A small audio captioner, trained from scratch: decoder layers 7, trained on single notes of 20 synthesised instruments.
Rows from block 7 of the audio encoder of a small audio captioner, named by matrix and row number. Rows with one number within an expert belong to one neuron, the router's apart. Each number is 128 + 24 x the weight over its row's rms, rounded and kept within 0 to 255. All counts start at 0.
After each expert's rows are labels from the 100 clips, of 14848, where the router gives the expert most weight on average: "responds to" is what is common among them; "band" is the frequency band that holds the peak. Only what is clearly more common there than usual is listed. The data: single notes of 20 synthesised instruments.
# router: router (encoder.blocks.7.mlp.router.weight, 32x96, trained with AdamW), inputs 0-95
# up: expert up (encoder.blocks.7.mlp.up, 32x16x96), inputs 0-95
# down: expert down (encoder.blocks.7.mlp.down, 32x96x16, transposed), outputs 0-95

# expert 15
router.15 [139 115  96 142 116 146 100 161 108 127  67 152 118 135  88 137 146 103 155  94 114 112 125 131 187 138 150 108 120 104 168 169  79 132 133 140 165 131 164 148 132 144 123 165 111 172 133 156 152 165 118 136 168 110 149  80 151 139 142 160 127 149 109 164 130  87 120 133 106 131 117 102  95 144 131 144 138 112 123  99 143  93 132  91 134 152 124  98 144 112 121 139 150 107 141 136]
up.0 [116  71 145 154 129 142 101 133 117 116 131 114 111  99 134  77 137 146 197 129 139 133 119  89 133 146 119 112 103  75  77 106 118  83 169  97 145 132 124 127  86 112 124 129 111 194 126 131 150 116 167 136 135  96 125 137 117 100 133 156 139 167 113 117 141 135 144  88 144 110 123 125 127 160 148 118 119 112 155 122 120  91 164 143 119 129 118 140 144 117 153 131 176 157 123 121]
down.0 [136 148 135 102 148 116 137 142 139 125 127 110 134 129  80 137 165 100 110  91 134 157 128 166 174 113 134  88 129 145 149 107 127 127 162 131  75 130 196 149 120 124  89 156 121 145 100 119 125 124 129 155 109 139 139 102  95 136 159 144 105 159 133 131 148 106 151 153  81 146 128 109  93 125 106 136 129 129 108  95 125  95 167 138 120 145 145  85 165 162 145  88 151  87 105 134]
responds to: white noise
band: 4000 to 8000 Hz

# expert 22
router.22 [141 163 112 108 153 152  89 162 136 134 142 115 146 124 110 163 140 144 111 152 124 154 149 131 166  97 122 116  75 116 170 123 162 109 138 106 104 156 116 125  89 108  93  87 126 138 126 135 176 103 146 171 124  97 150 120  96 110 113 142 146 146 104 119 120 108 117 121 136 111 123 181 111 123 132 121 151 135 139 132 156 132 135 125 151 118  97 162 136 122 106 195  95 169  89 162]
up.0 [149 131 162 122 127 140 131 112  86  93 114 166 150 128 106 126 123 145 153 123 159 132 128 133 127 178  82  79 121 140 118 119 111  83  98 119  94 122 139 149 106 117 139 127 133 108 149 164 163 149 100 138 117 111  92 140 118 161 148 119 120 117 130 178 122  96 120 161 116 122 141 152 167 109 140 160 139 173 122 128 109 166  79 145 126 120 159  99 121 163 156 172 119 109 143 175]
down.0 [134 111 120 103 145 116 121 130 169 122 215 129 137 123 180 121 111 131 147 129  98 137 157 168 142 138 138  73 144 128 141 144  87 145 148  76 100 125 130 121 135 122  87 151 137 113 178 141 141 131 123 147  97 135 160 155  98 148 138 101 137 145 156 116 105 145 110 167 134 111 143 140 118 149 161 148 128 125 141 131 132 122 175  80 119  97 121 176 109 108 104 133 148 124 116 129]
responds to: octave 5; thin (high-pass); vibrato; clarinet-like
band: 250 to 500 Hz

# expert 25
router.25 [154 132 125 118 144 109 160 135 101 125 137 149 137 105 124 123 130 118 139 102 143  92 157 156  97  96  88 147 100 143 116 152 144 153 109 150 154  96 104 152 117 119 110 181  95 151 147  94 102 115 144 154 134 160  93 177 145 177 135  93 130 163 135  96 119 155 162 106 109 130 133 122  91  99 167 157 103 164 141 128 167 104 126 138 143 152 107 127  97 139 131  97 109 157 154 106]
up.0 [155 105 137 141 158 164 119 108 140 136 119 118 148 116 121 172 140 172 136 125  92  89 116  99 171 172 182 161 110 125 130 105 111 143 120  97 149 138  96 129  91 132 118 116 148 128 133 156 143 147 100  98 140 170 161 147 127 117 149 104 142 107 107 122  91  97 146 131 152 131 144 110 138 119 179 125 101 109 121 152 181 158 120  94 126 115 108  74  89 109 120 149 157 125 123 133]
down.0 [140 144  96  89 119 145 121 123 124 133 131 122 127 117 168 108 139 136 115 148 131 116 146  62 140 146 115 133 158 115 103 159 148  93 113 144 136 166 117 100 105 108 112 163 136 126 116 108  89 154 142 102 127 114 145 137 139 122 128 108 146  87 126 163 110 108  90 117 148 100 159 111 138 181 165 138 163 126 164 150 106 141 121  67 120  79  84 141 136  89 105 148  99 107 144 157]
responds to: octave 3; thin (high-pass); trumpet-like
band: 500 to 1000 Hz

# expert 20
router.20 [124 119 131 108 131  85 115 159  77 141 132 129 155 111 132 172 143 132  96 108  93 158  99 137 107 134 119 110 153 155 179 106  95 163 109 124 164 109 194 141 140  85 132 144 129 154 132 124 130 144 129 119 160 140 121 102 151 158 138 106 148 106 150  89 135 118 118 132 152 169 143 103 111 123 140 121 133 131 135 111 103 160 189  71 117 133 134 136 163 151 165 116 144 113 128 138]
up.0 [140 125 105 112 108 174 132 112 110 132 155 122 111  96 154 149 143 106 139 143 101 149 101 163  98 144 134 135 133 101 150 120 122  95  66 143 136 125  88 132 148 141 129 141 120 142 203 135 135 141  77 153 155 152 149 105 158 109 125 124 132 126 124  80 156 173 113 180 120 133 122  87  99 134 119 105 112 131 131  93 148  89 143 123 122  91 123 130 134 136 117 160 135  85  98 145]
down.0 [ 96  92 156 138 130  73 164 134  85 132 132  94 123 144 145  95 137 114 132 101 142 143 170 140 162 106 141 118 171 165 114 148 155 150 136 141 125 123 115 124 152  81 119 101 145 136 146 158 167 101 121 117  67 164 138 117 121 148 138 129 135 172 179  97 115 125 108 166 128 144 157 155  98 104 120 149 142 119 109 153 154 128 127 134 121 103 102 139 133  83 144 121 141  97 143 136]
responds to: pink noise; rumble; bass guitar-like
band: 2000 to 4000 Hz

# expert 16
router.16 [128 128 141 162  93 177 112 122 130  86 132 105 139 118 103 115 183 162 154 112 134 130  87 126 141 129 100 175 133 139 100 133 186 136  97 168 101 111 158 104  96  77  99 125 148 131 114 118 131 188 134 137 114 107 116 117 111 145 112 132  87 144 129 151 124  95 154  77 111 107 116 130 139 129 118 171 172 108 128 144 125 135 124 155 107 110 146 144 124 124 145 116  96 118 153 126]
up.0 [151 135 123  89  95 148  60 143  59 131  83 135 148 164 111 154  86 138 143  97 106 137 141 109 109 121 109 123 122 164 123 107 120 131 118 188 147 120 170 130 119 112 136 136 137 115 158 137 143 153 106 126 119 125 143 108 162 118 125 119 131 163 118 126 144 107 132 141 174 101 135  77 119 150  91 124 138 111 128 142 131 154 114 153 119 101  98 115 171 113 135  98 147  89 106 148]
down.0 [ 94 109 152 128 123 118 154 135 131 111 148 105 153 101 137  75 133 125 117  73 110  97 126 177 133  99 152 117 108 145 111 128 111 159 160 138 138 127 118 130 153 130 145 154  86  99 147 114 139 111 153 147 170 147 132 143 127 135 153 182 186  58  89 126 146 148 116 139 113 111 131 127 139 178 100 124  97 125 135 157 137  96 122 126  90 111 123 147 149 166 111 152 140 122 126 119]
responds to: white noise; bass guitar-like
band: 1000 to 2000 Hz

# expert 19
router.19 [123  69  91 145 145 146 122 125 162 123 155 131 119 135 115  86  85 131 149  94 138 123 113 146 151 110 141 127 113 117 161 125  99 118 144 139 134 113 168 115 130 101 131 131 186  89 143 118 117 131 157 120 141 106  80 109 146 160  93 121 131 140 130 152 145 185 160 144 155 140 137 113 102 107 144 104 158 109 132 166 162 135  84 119 141 112 149 133 128 109 127  99 161 156  65 135]
up.0 [115 120 122 121  94 151 129 159  74 151 129 159 109 153 120 135 153  60 122 103 162 144 119 176 113 183 127 159 138 148 153  90 117 124 122 140 112 109 169 109 107 163 146 118 165 111 108  97 142 105 152 123 125 147 115 125 133  92 109 109 190  89 113 136 120 103 129 118 115 130 137 150 102 133 136 114 166 124 127 137 133 112 128 107 133 147 179  80 112 133 133 125 136 118 112  88]
down.0 [ 84 113  88 157 184  92 123 121 115 102 106 137 154 116 155 137 141 106 145 113 159 141 124 122 122 113 124 116 121 117 127  78 123  93 141 131 100 117 160 107 139  75 111 129 152 124 114 145 138 130  85 147 102 128 158  90 167 146 145 144 149 143 102 138 131 128  95 154 161 155 125 119 111 108 177 181 115  92 152 107 106  89 106 151 125  96 145 152 161 128 135 122 122 166 112 104]
responds to: quiet level; octave 3; horn-like
band: 2000 to 4000 Hz

# expert 8
router.8 [144 134 128 108 138 140 159 134 133 129 139 114  98 161 143 127 115 101 118 128  99 163 145 159 112 105  91 139 106  91 116 168 164 145  64 176 146 144 126 134 117 135 133 145 152 154 128  87 118 137 142 105 121 166 164 128 142  83 100 104 118 127 142  83 143 180 139 144 170 158 106 129 110 124 119 130 142 112 132  68 167 137 157 137 116 121 169 157 152 145 109 117 167 132 131 116]
up.0 [107 114 116 113 119 157 139 102  99 128 151 129 110 128 102 180 101 141 146  99 102 128 102 112 111 131 167 109 151 132  91 133 139 110 155 144  98 152 139 147 111 124 105  90 153 109 176 137 108 134 171 151 138 115  78 146  64 118 145 107 162  98 106 105 133 180 108 128  99 118 152 141 115 130 136 139 161 150 117 130 120  86  84 147 141  88 143 123 109 116 146 110  97  88 118 135]
down.0 [131 179 121 145  94 115 110 165 171 120 100 156 115 146 138 120 121 148 112  84 150 134 121  77 140 157 107 125 113 153 102 122 155 144 127 151 133 165  92  93 168 131 103 143  86 105  79 100 108 149 141 124 120 149 116 148 124 123  97 123 114 137 126 130 128 141 134 110 124 138 118 172 113 133 124  61 109  89 104 130 139 132 139 144 162 101 126 116  78 106 101 128  78 149 106 124]
responds to: white noise; octave 2
band: 4000 to 8000 Hz

# expert 24
router.24 [139  93 125 185 138 108 162  88 150 110 156 187 113 156 130 112 100 138 150 140 161 121 123  93  97 165 141 109 187 108 121 101 157 136 127 106  86 121  84 133 150 111 106 127 111 129 112 138 151 147 125 130 109 137 145 117 100 139 115 139 160  84 156 112 121 143 116 137 149 143 168 133 135 111 125 127 116  97 129 141 121 127  93 120  80 150  90  83 154 166  95 128 145 118 132 137]
up.0 [122  95 119 185 157 189 176 112 120 111 156 145 127 138 125 133 148 126 122 125 132 135 104 107 115 173 168 134 160 117  94 115 175  98 112 177 102 107 137 111 114 102 148 103 134 152 157 141 123 137 119 139 126 161 104 138  95 145 143 109 106  79 137 111 150 166 145 123  98 136 148 131 162 102 127 114 145 120 106 155 117 130 131 142 106 119  72 123 112 124 110 155 132  83 167 135]
down.0 [139 156 151 148 137 120 165 177 134 130 138 123 126 131 143 141 114 133 126 156  87 154 123 140 106 136 128 129 101 132 136 114  96 135 114 119  70 119 105 140 125 127 106 151  79 132 150 107 108  96 133 166 177 123  96 126 108  99 105 127 169 141 138  77 136 131 125 156 145 145 154 149 133 104 125 138 100 161 108 123 172 114  99 121 120 157 157 154  97 186 147 122  99  63 116 149]
responds to: octave 5; clipping; text has "clipped"; clarinet-like
band: 500 to 1000 Hz

# expert 30
router.30 [124 108 103  87 108 151  91 102 170 107 108 121 152 132 109 167 156 109 112 109 129  99 127 135 128 158 129 102 117 101 138 144 135 113 132 114 145 118 132  99  98 122 169 135  86 133 108 124 108 149  96 133 166 135 160 143 164 146 147 130 100  95 109 126 115 124 138  83 133 132 132 153 142 128 107  95  89 190 121 101 153  52 104 115 148 149 117 165 122 117 155 143 152  87 126 122]
up.0 [138 136 132  86 135 141  96 132 120 119 156 129 161 115 117 134 148 127 113 120 107 120 192 106 120 134 218 107 140 127 133  96 139  99 122 111 127 114 134 114 132 104 135 121 150 106 166 134 141 135 144 174 151 131 142 138 131 148 178 153 118 143 126 142  81 120 126 168 135 185 127  85  87 114 106 128 170 144 135 138 142 135 134 154 118  74 127 103 136 135 143 118 157 155  94 105]
down.0 [164 103 137 122 149 125 117 112 142 174 123 127 113 153 166 129 144 136 119  97 112 104 121 119 110 105 141 145  59 148 127 125 125 108 122 109  69 120 118 161 143 116 130 149  84 132 137 121  98 137 111 140 196  97 105 129 111 115 102  89 135  89 143 128 163 168 127 122  91 132 114 122 101 109 101 117 102 131  66 143 120 132 104 158 104 132 171 145 158 155 114 124 157 147 121 133]
responds to: thin (high-pass); short note; rumble; pink noise
band: 500 to 1000 Hz

# expert 4
router.4 [145 110 118 113 129 101  84  79 154 110 149 134 125 102 111 106 104 133 134 122 143  93 134 110 144 160 141  87 127 117  86 163 137  97 133 132 174  99 156 106 139 135 148 127 105 183 132 155 102 116 144  95 142 102 134  99 176 145 113 145 118  97 130 149 156 126 157  92 165 151 107 107 122 170 110 117 132 123 112 112 114 140 154 149 123  97 106 182 140 113 148 134 148 157 179 113]
up.0 [106  88  84 119 109 176 143 125 114 125 149 115 124  98 110 110 161 128 143 146 127 122 131  86 145 161  68 120 139 124 111 182 153  65 117 131 110 108 117 119  95 174 146 135 114 145 131 142 137 178 137  99 159 137 141 110 166  98 121 146 108 112 129  94 136 146 159 154  97 148 133 144 115 111 169 116 130 111 136 132 109 124 145 132  86 139 180 161 129 115 129 101 141 149 137 144]
down.0 [155 115 140 127 110 106 120 117  96 160 187 125 123 136 145 183 144 105 144  86 149 165 122  97 144  88 147 141 132 123 104 170 140 100 112 116 120 134 163  81 158 142 155 132 141 100 179 111 131  62  84 124 119 122 106  98  78 124 144 151 149 127 122 137 125 132  91  98 153  93 123 107 127 171 129 136 127 116 119 134 116 135 147 125 145 127 135 153 130 138 126 105 136 122 172 155]
responds to: decaying tone; octave 2; bass guitar-like
band: 4000 to 8000 Hz

# expert 10
router.10 [122 126 154 126  99 138 155 160 131 138 132  93 106 125 138  87 122 124 122  91  85 151 154 160 115 106 123 121 117  94 131 114 151 159  77 147 143 124 201 169  98  93 104 141 152 154 102 112 125  97 125 167 100 152 134 122  78 114  85 148 144 130 141 159 147  96 119 147 131 119 130 119 139 101 142  88 107 127 123 105 100 134 153 154 130 169 127 144 167 111 101 155 137 139 138 145]
up.0 [103 129 158 111 127 108 120 119 124 147 130 135 104 118 115 153 134 135 139 149 140 157 138 127 104  70  93  86 138 116 146 132 127 155 111 118 130 155 129 112 112  99  98 135 107 168 172 135 100  77 170 110 120 141 166 147 103 121 139 101 114 126 140 131 115 130  97 124 166 128 199 173 127 100 141 113  96 113 119 146 115 161 163 138 113 181 133  76 109 119 110 117  79 119 126 134]
down.0 [120 151 139 101 156 111 136 143 100 186 144 136  98  88 127 153 136 138 134  87 119 125 129 128 119 160 150 136 120 107 139 106 141 122 140 156  88 143  83 140 109 141 128 119 156 173 117  73 127 154 145  96 126  73 103 148 186 114 137 169 154 126 160 154 123 114 117 139 144 114 110 119 134  99 165 135 125 161 121 107  98 120  83 136 159 159 148 147 154  96 113 143 119  99 102 138]
responds to: square lead
band: 250 to 500 Hz

# expert 11
router.11 [123 172 127  96 167  97 115 117 100 162  95 152 161 151 116 143 120 140 100 152 130 156 129  91 158  95 129 146 110 126 157 150 113 111 182 145 125 182 128 107 178 131 135 141 144 128 109 108 136 145 133 136 131 135 120  98 160 106 145 127 100 139 166 137 118 125 153 132 104 103 114 117 131 159 117 142 162 119 173 126 144 121  83 122 145  91 125 164 116 129  74  84 129 105 102  92]
up.0 [164 155 111  97 147 146 180 122 160 140 141 166 123 136 108  92 128 163 152 164 150 126 131 106 168 139 109  97 120  93 137 121 102 132 167 101 137 127  78 127 131 157 130 111 138  91 122  93 132 127 130 117 131 101 124 103 165 101 128 118 109 118 132 127 156 147 149 177  85 101 110 136 128 132 158  83 139 126 156 126 141 107  99 140 140 122 106 135 116 152  98  50 123  98 119 139]
down.0 [149 103 148  72 115 123 132 166 114 114 159 118 134 114 153 142  98 157 144 124 181 122 111 178 178 132 156 200 169 113  87  98 101 115  86 150 116 129 117 101 123 121 129 138 152 121 159 118 116 142 136 147 135  90 117 102  92 137 135 138 129 143 122 148 175 111 135 144 129 160 113 133 122 132 141 147 109 171 118  98 134 106 127 152 152 107 131 138  95 145 154 104 114 152 150 153]
responds to: white noise
band: 1000 to 2000 Hz

# expert 23
router.23 [118 169 136 142  80 124 119 114 149 177 148 102 127 122 140 113 116 109 104 125  85 133 126 155 131 103  93 156 134 120 126  97 124 145 128 156 177 158 105 129 143 184 105 150 172  72 101 104  91  92 163 125  91 118 109 138 146 104 116 140 133 144 151 116 149 116 103 114 147  78 119 114 108 158 113 131  79 144 112 109 106 133 129 102 116 143 111 164  97 151 103 126 146 138 132 131]
up.0 [148  99 142 151 116 107 141 111 130 107 133 116 107 140 134  92 138 134 142 103 122 142 161 134 100 184 121  76 147 112 110 150 138 132 123 155 138 133 205 166 112 137  95  99 127 147 171 125 120 130 188 131 103 122 143 129 106 136 117 136 126 131 140 105 159 162 115 117 137 115 117 146 141 158 101 159 132 163 136 101 111 148 177 115  83 185 168 139 100 128 129 145 162 119 139 129]
down.0 [128 101 114 134 134 139 117 121 134 119 125 109 116  49 124 182 152 106 120 102 115  96 148 167 137 129 110 164 121 125 133 126  98 125 185  97 159 106 114 185 118 144 149  96 124 151 174 169 149 112 126 157 118 114 146 108 169 133 119 132 166 126 112 106  63 117  98 158 127 152 100  91 104 153 137 137 123 125 144  98 133 128 141 114 144 124 114 130 115 151 145 137 149 121 105 105]
responds to: octave 4; reverberation; text has "reverberant"; text has "room"
band: 250 to 500 Hz

# expert 7
router.7 [159 143 143 140 130 123 121 155 148 130 110 139 130 146 119 122 184 135  92 131 153 146  92 102 134 105 140  91 136 136 149 116 145 155 130 149 104 110 119 102 122 109 159 106 118 110 122 134  98 107 147  85 144 107 145 172  93 121 141 141 131 136 158 165 154  90 147 146 129 105 151 174 180 124 154 148 121 182 126 160  88 146 113 149 137 100  62  95 117 144 135 149 102 125 152 155]
up.0 [110 112 118  91  95 145 142 113 139 117 120 154 114 150 116 152 119  96 111 104 141 135  99  95 122 116 139 132 122 146 188 139 149  83 117 149 133 118 112 147 113 116 128  71 118 140 179 126 116 123 174 154 161 120 143 125  90 153 125 106 157  96 116  97 126 134 190 100  87  97 113 141 104 102 121 125 118  95  85 128  85 153 136 114 118 120 113 117 123 143 157 133  99 122 182 146]
down.0 [151  91 136 138 117 132 129 111  93 102 125 108  86  89 107 109 131 109 112 120 130 135 117 149 110 177 161 152  92 170 102 121 146 129  81 118 149 126 172 154  94 151 108 151 112 157 126 152 114 120 145 133 128 108 141 158 105 150 117  80 151 151 181 137  95 113 120 174 162 130 110 127 122  78 147 137 117 120 165 147 107 134 127 112 132 169 113 147  82 121  98 134 149 103 105 120]
responds to: sine tone; reverberation; octave 6
band: 2000 to 4000 Hz

# expert 26
router.26 [126 175 120 170 127 138 171 127 151 124 148 109 106 116 164 111 143 153 140 171 156  84  87 121 152 125 158 121  96 129 129 162 107 127  91 147 120 140 120 150  75 128 122 112  97 155 123  91 161 128 121 119 117 141 114 118 102 109 119 113 108 124 122  96 115 130 110 148  81 125 119 139 136 131 139 102 124 164  81 142  64 129 104 126 140 152 158 138  73 138 130 115 102 140  77 119]
up.0 [131 168 171 136 149 121 126 155 110  94 134 110 122 168 129 113 113 105 133 162 127 109 165 130 134 115 121 113 119 140 127 193 174 119 107 182 122 131 119 158 106 136 118 145 153 147 138 107 126 125 165 134 124 133 127 115 133 112 143 107 120 158 124 127  99 114 140 136 148 160 161 119 121 134 109 110 137  90 129  91  74 141 181 141 157 171 132 124  69 135 133 105 111  87  86  88]
down.0 [ 81 135  86 196  86 108 142 111 167 181  99  92 137 125 113 112 160 130 176 113 135 126 102 132 155 104 118 106 128 154 128 131 132 107 128 139 111 122 140 126 140 112  95 164 119 129 103 138 156  90 122 142 124 104 114 118 129 149 135 173 146 134  99  99 113 144 108 111 125 166 136 128 164 119 104 150 144 124 139 142 132 119 157 155 146 136 137 141 157 118  95 113 110 198  99 162]
responds to: quiet level; sine tone
band: 4000 to 8000 Hz

# expert 3
router.3 [115 146 150 127 137  80 144 123 145 119 139 117 143 119 125 133  79 131 133 129 147 181 139 135 103 134 112 131 115 130 148  59 155 166 104 127 125 101 130 162  97 142 142 108 133 141 123 115 115 110 159 140  79 138 125 142 112 140 127 114 101 146 138 107 135 111 117 119 172 118  76 137 143 134 120 163 126 166 120  98  86 172 156 142 171 150 145 149  75 118 125 135 178 155 102  91]
up.0 [146  98 129  92 102 169  64 116 111 129 102 141 141 147 141 108 179 110 122 110 146 104 132 118 124 180 123 116 162 157 125  99 179  99 145 145 113 106 150 115 147 103 147 123 129 149 102 131 132 137 113  73 114 153 158 105 120 157 112 118 162 153 151 138 142 158 146 115  65 153 113 119 135 153 168 114 132 100 150 167 158 107 157 131 133 139 132 118 165 140 139 128 124 124 147 106]
down.0 [152 151 116  90 105 136  86 111 138 130 118 127  95 131 135 160  99 129 142 124 120  95 137 118 118 126 139 147 153 106 174 166 117 157 118 157 116 114 155 155  74 101  93 130 112 165 147 128 179 146 127  97 137 128 135 143 153 153 135 148  98 134 113 142 104  76 136 130  88 145 101 125 130 147 132 164 122  94 176 168  97 127 142 159 101 174 167 139 141 145 144 138 168 139 113 129]
responds to: vibraphone-like; saw pad
band: 2000 to 4000 Hz